A small image classifier, trained from scratch: arch swin.
Rows from block 3 of a small image classifier, named by matrix and row number. Rows with one number belong to one neuron. Each number is 128 + 24 x the weight over its row's rms, rounded and kept within 0 to 255. All counts start at 0.
After each neuron's rows are labels from the 100 images, of 14976, where the neuron reaches its highest value: "responds to" is what is common among them. Only what is clearly more common there than usual is listed. The data: seven-segment displays showing three digits.
# fc1: MLP up (model.blocks.3.mlp.fc1.weight, 480x160), inputs 0-79
# fc2: MLP down (model.blocks.3.mlp.fc2.weight, 160x480, transposed), outputs 0-79

fc1.440 [144 159  95 123 106 116 162 124 131 115 162 145 135 105 135 146 111 191 142 106 151 148 156 143 101 139 176 133 159  94  82 125 118  82 175 143 128  71 136 107 171 144 125  69 139 153 176 120 132 126 141 143 128 168 103 168 145 112 106 158 138 167 152 158 142 142 175 107  91 174 168 103 102 119 143 132 142 131 159 123]
fc2.440 [ 83 139 108 161 130 110 136 124 160 171 136 147 123 129 139  93 109 116 103 195  82 119 102 113 110 106  82 138 106 137 129 101 139 134 178 114  99 175  92 132 127 112 116 146 143 117 128 175 149 153 152 145  89 117 123 117 107  93 150  86 155 103 122 129  99 117 122 160 148  96  92 171 162 132 109 142 109 113  95 103]
responds to: green glow

fc1.168 [131 121 122 135  98 123 108 168 128 119 175 142 147 134 146  97 139 142  92 124 153  80 102 118 148 118 105 101 126 132 154 127 131 161  97 126 156  88  96 139  98 111 104  89 126 135 102 138 136 111 128 108 107 105 126  92 116 145  93 163  69  75 130 132 110 124 152 129 139 180  83 120 107 123 137  94 130 109  97 169]
fc2.168 [123 119 137 117 143 162 107  92  78  99  89 140 129 124 114 156  83 122 151 121 133 171 129 157  92 142 152 123 116 106 101 119 131 158 146 155 142 171 153 101 100 157 120 119 131  99 141 125 125 126 162 137 159 137 113 155 151  92 119  92 138 154 109 148 101 141 134 106  91 106 158 116 139 108 122 140  78 117 162  99]
responds to: white glow

fc1.35 [124 181 159 143 123  95 109 147 137 109 139 129 133 131 104  96 112 155 161 130 109 129 190 112 144 152 150 137  86 110 118 136 122 184 118 160  94 144 122 123 115 137 137  79 148 121 131 118 155 160 113 114 170  97  57 140 140 155 121 105  97 141 117 113 116 143 124 127 161 162 104 111  92 120 127 136 129  97 149 165]
fc2.35 [137 150 110 126 102 125 107 153 117 142 124  99 157 175 125 133 132 124 120 147 136 183 125 160 149 132 134 102 188 121 137 114 137 111 102 112 146  96 116 104 135 110 153 117 146 117 147 126 149  87 132 134 157 156 184 168 144 142 137 170 156 136 125 121 105 142  71 153 105 109 114 160 112  81 147 140 104 106 129 114]
responds to: blue glow

fc1.433 [155 121 136 143  81 127 100 126 119 123 161  87 144 100 110 103 122 102  75 163 141 177 112 133 164 117 102 131 153 151 134 132 118 117 104 146 172 114 153 153 138 174 162 124  69 115 161 176 139 124 138 133 110  98 121 109 113 168 134 124 141 150  99  93 136 135 148 207 108 144 141 128 135 131 107 129 103 138 107 103]
fc2.433 [137 157 122 133 155 140 145 116 118 155 120 107 148 176 130 148 129 182 192 100 108 119 123 150 144 134 157 161 124 105  98 123 110 167 156 157 103 180 100 142 117 107 131 164 170 128 139  73 131 135 145  88 105 146 142 158 122  98 146 102 114 112 137 139 133 148 107 105 122 103 140 144 121  90 112 136 123 110 165 112]
responds to: white glow

fc1.0 [112 109 154 142 136 115 115 136 129 119  93 118 181  89 158 118 104 114 129  96 135 129 150  84 171 111  83 101 154 134 154  75 120 133  87 100  91 151 125  56 100 122 151 106 120 123 155  96 133 131 163 119 143 146 160 116 128 158 160 158 154 111 106 134 126 137 136 149 146 128 104 128 130 169  99 150 150 143 158 124]
fc2.0 [149 141 119 103 147 103 147 115 164 152 168 161 130 180 112 162 104 139 154  98  99 133 141 118 114 168 144 138  96  99 129 103 130 145 127 145 126 117 146 202 123 101 128 184 135 149 139 147 140 105 110 126 119 152 127 126 149 131  62 160 100 144 141 114 127  88 157 123 127 133 188  97 124  86 154 123  85 146 117 127]
responds to: white glow; amber glow

fc1.256 [139 140 134 177 141  91 183  82 162  96 121 169 167 147 123 114 172 142 140 137 150 169 152 148 163 174 142 128 119 150 127 133 140 139 116 123 128 101 112 118 101 182 117  95 129 151 123 124  96 158 137 159 111 109 136  90  88 105 102 151 114 160 169 114 155  80 146  97 131 125 109 113 127 130  97  87 104  98 131  92]
fc2.256 [108  98 100  83 135 139 100 155  86 157 112 105 133 106 154 142 131 145 147 108 126  92 119 100 140 109 117 131 126 133 115 113 127 160 149 110 137 133 163 128 131  76 165 152 124 147  89  95 134  89 158 111 113 136 140 127 118 161 102 111 121 115 131 127 112 172 137 128 106 103 108 138 128 115 115 139 147 175 105 142]
responds to: green glow

fc1.335 [137 133  70 125 121  84 157 122 109 143 117  93 138 141 157 109 111 152 146 132 129 150 123 117 100 109 112 155 150 105 104  81 108 171 112 109 194 139 100 155  95 134 140 134 121 107  96 176  70 146 130 126 113 135 155 107 161 121 174 151 151 119 167 106 160 110 137 157  71  92 149 146 117 122 108 112 133 131 133 115]
fc2.335 [ 93 108 159 155 139 132 115 137 131  61 146 136 106 114  98 134 157 129 123 121 100 153 142 137 133 112 133  87 112 155 158 100 121  74 142 111  83 128 150  78 105 138 102 119 175 159 138  92 184 152 108 102 142 116 157 160  97 122  97 134 100 121 112  78 110 168 137 104 152 158 101  88 114 137 132 162 170 113 112 116]
responds to: dark on pale

fc1.173 [146 126  95 173 172 118 150 132 180 144 149 118 131 118 134 124 128 124 110 139 102 120 116 142 144 120 106 157 172 131 149 126 140 111 113 115 137 133  96 128 122 136 160 152 125 141 188 119 114 121  83 153 117 130 130  81 174 103 126 111 109 146 179 120 126 121 150 139 155 160 145  88 139 124 115  94  61 149 103  92]
fc2.173 [ 91 116 149  84 105 112 126 138 146 140 129 150 165 141 137 110 108 163 180 113 143 107 134 116 133 136 118  92 129 134 120 114 123 151 181 123 114 107 123  99 120 126 107  86 149 110 111 140 137 117 133 146 118 131 164 128 106 129 145 155 174 127 115 125 110 150  98 117 118  91  98 111  84 103 132 163 157  88 139 142]
responds to: green glow

fc1.25 [117  98 135 128 156 131 136 130 131 173 160 139 109 118 138 138  67 133  88 130 192 123  99 113 161  95 108 196 137 154 111 107 171 110 124 155  96 118 106 136 124 116 142 154 120 150 131 124 140 112 113 144 167 148 135 133 142 128 129 100 146 121 124 107  92 122 134 139 180 158 112  95 135  92 126 166 151 134 160 178]
fc2.25 [116 177  85 118 130 130 162 133 100 107  63 132 161 127 102 162 167  98 142 172 111  98 136 113 133 100 149 106 110 119 147 119 101 147 104 117 125 105 180 124 125 111 112 101  97 125 106  99  91 141 176 134 105  67 129 145  95 142 114 175 147 143 102 140 159 156 135 103 118 146 120 136 119 145 179 111 114 119 101  84]
responds to: dark on pale

fc1.333 [165 124 132 136 114  72 123 137 159  80 129 146 117 117 150  82 149 140 174 112 113 137 110 121 122 140 155 135 131 173 120 100 119 128 109 107 131 108 154  93  97 115 110 102 123 123 129 153 100 112 147 126  83 168  89 114 107 169  63 125 179 125 148 128 147 124 123  66 161 126  94 137 136 153 136 108 109 147 155 102]
fc2.333 [128 167  91 142 111 128 121 167 130 117 128 154 123 124 123 117 146  97 119 119 138 144  88 101 116  69 103  99 133 101 118  96 118 136 146 141 121 104 160 140 102 141  95 141 118 114  88 150 153 158 119 168 144  79 102 137  85 124 134 105 128 127 158 162 160 148 164 114 119 133  99 133 113  99 163 107 138 115 111 121]
responds to: blue glow

fc1.105 [116 146 115  91 124 135 110  88 135 138 138 107 136 118 145 164 164 150 124 156 143 126 139  93 134 161 171 129 158 121 105  89 118 146  91 177 115 138 103 152 129 118 129 121 162  90 158 127 116  91 129 125 129 108 163  98  84 133 147 141 100 171 144 119 121 134 112 163 152 166  98 156 111 174 126 130 130 161 132 148]
fc2.105 [126 146 154 116 110 145 137 172 140 133  74 157 111 169 127 116  94 125 127  59 143 120 161 142 114 121 147 108 123 130 104 124 126 112 150 111 146 150 124  78 111 159  92 100 101 134 115  79 123 175 149 127 131 143 131 159 139 119 122 152 127 123 116 117 126 144 154  51 137  91 151 109 156 109 131 184 121 117 142 144]
responds to: dark on pale

fc1.110 [160 149 128 134  94 113 167 170 193 140 138 100 115  65 115 162 135 124 156 127 151 123 134 126 150 140 120 103 136 158 119 137 150 120 111 127 135 137 119 186 152 122 131 132 138 144 113 137 109 154 146 147 124 170 123 104 159 117 123 122 111 130  95 137 158 109 120 165 104 100 147 127 173 127 143  99 110 114 159 158]
fc2.110 [ 81 157 138 144 118 162  94 151 109 106 121 102 125 182 131 170 140 150  76 144 126  87 106 166 134  95 113 117 170 116 150 155 144 152  89 146 103 115 139 166 146  92 113 103 139 107 170 110 109 119 110 133 113 103 130 146 101 131  85 156 129  94 118 121 125 145 101  61 144 127 116 124 130 130 143 144 165 136 111 127]
responds to: green glow

fc1.23 [ 62 116 104 100 151 135 154 155 125  92 130 128 166 154 120 110 117 111 108 151 134 126 120 146 130 136 150 126  91 103 113 122 120 121 165 132 148 135 128 114 127 159  85 138 127 122 121 157 182 118 140 138 159 130 157 136 116 141 101 131 138 162 125 188 184 124 145 153 183  94 121 130 180 108 156 157 149 148 129 154]
fc2.23 [177 142 123 117 105 129 150 108 143 147 116 101  84 115 135 139 134 133 100 145 124 132 108 104 139 121 101 123 163 152 141 161 107 169 125 135 149 100 142 151 146 114 150 137 112 107 143 124  62 131 129 124 108 114 110 146 150 122 143 126 144  98 157  63 109 136 133 118 138 152 131 136 101 144 127  95 158 132 173 122]
responds to: blue glow

fc1.425 [ 92 159 123  88 125 112 156 112 144 102 129 132 129 138 123 155 115 133 160 115 181 134 168 132 124  97 139 114 142  97 113 153 105  83 154 131 110 173 164 126 125 109 118 117 116 146 152 112 133 128  73  94 108 162 115 140 140 155 121  81 133 128 130 146 129  92 156 100 131 146 110 141 124 116 147 128 142 150 132 170]
fc2.425 [140 139 129 153 146 125 117  81 112 112 111 140  92  99  90  90  92 114  95 127 124 156  75 134 118 139 120 160  96 139 166 126 200 134 111 143 160  70 149 129 162 141 138  95 168 103  93 107 127 143 158 132 133 118 130 124 132 142 119 156 113 120  89  99 113 115  97 134 113  88  69 106  78 151  85 137 131 116 140 117]
responds to: green glow

fc1.28 [105 114 155 105 146 111 117 135 126 124 145 181 148 129 173 100 121 168 145 129  96 131 149 105 136 153 149 143  93 139 137 139 114 183 120 145 111 114 129 130 126 107 148 114  82 118 142 153 138 122 153 133  97 108 141  98 131 142  80 112 143 119 147 121 172 104 158 110 135 134  93 136 154  83 129  93  93 107 148 120]
fc2.28 [199 152  90 146 105 128 147  97 169 134 100 147 101 133 141 146 103  89 131 137 169 108 131 121 146  98 128 118 129 114 107 123 100 103 138 136 104 118 107 144 120 168 117 137 152 124  99 145 116 103 123 126 109 125 120 124 127 100 180 102  63 108 147 132 131 127 128 139 141 131 146 112 100 126 115 167 140 125  86 110]
responds to: blue glow; white glow

fc1.476 [141 123  67 119 129 133 117  96 107 119  99 112 154 145 110 118 156 133 162 105 108 162 123 137 122 147 158 164 131 159 120 126 159 126 135 116 111 149 127 149 128 101 144 157 148 162 174 144 125 144 163 141  98 123 155 103  92 105  94 141 129 192 127 145 128 101 144  74 129 167 146 124 145 146 160 124 156 137 135 150]
fc2.476 [125 124 164 135 120 108 140 166 125 126 173 137  80 137 138 114 112 106  92 130 159  90 106 121 133 139  98 117 119 127 129 141  66 150 125 150 141  83 116 107 130 133 114  90  79  72  87  88 126 124  98 133 141 108  96 161 166 127 141  94 134  73 136  96 143 142 128 151 141 119 112 130 119  98 106 126 101 145 148 109]
responds to: green glow

fc1.350 [140 153  82 114 136 110 100 116  89 126 151 135 147 115 152 140 148 134 118 115 117 140 126 101  98 144 118 180 108 138 123 118 110  94 158 103 170 123 113 103 111 141 127  90  86 119 157 128 148 123  99 152 100 172 158 104 107 127  94 137 106 163 140 129 156 121 150 107 118  79 144 124 165 112 121 115 123 111 109 137]
fc2.350 [150 187 151 134 131 141 170 131 145 152 139 105 118 163  72 128 149 134 134 112 180 107 128 112 163 151 105 132  84 137 133 124  96 129 114 154 115 129 150 130 166 103 132 109 134 107  92 158 116 141 112 109 107 102  99 109  82 126 139 144  68 117 138 128 130 155 127 120 139 159 129 107 139 123 138 159 109 169  86 175]
responds to: green glow; white glow

fc1.294 [176 136 147 123 190 124  86  88 127 127 102  95 115 138 100 122 138  80 133 138 107 106 129 111  80 127 162 146 120 133 122  66 106 136 148 142 127 137 137 128 138  89 133 115 105 134 117 124 131 119 123  68 118 146 131 109 127  77  97  85 164  97 167 114 159 166 134 151 149 178 110 116 132 150 132 122 142 121  90 110]
fc2.294 [146  95  69 118  92 138 142 182 160 125 154 166 121 112 127 151 125 145 137 123 168 130 149 112 137 140 135 134  94 165 135 140 155 139  94 142 107  97  78  87 112 119 125 191 102 137 119 123 127 130  86 167 149 145 117 143 109 121 104 146 157 105 185 125 125 134 161 136  97  90 146 146 140 133  78 110 117 143 125 108]
responds to: blue glow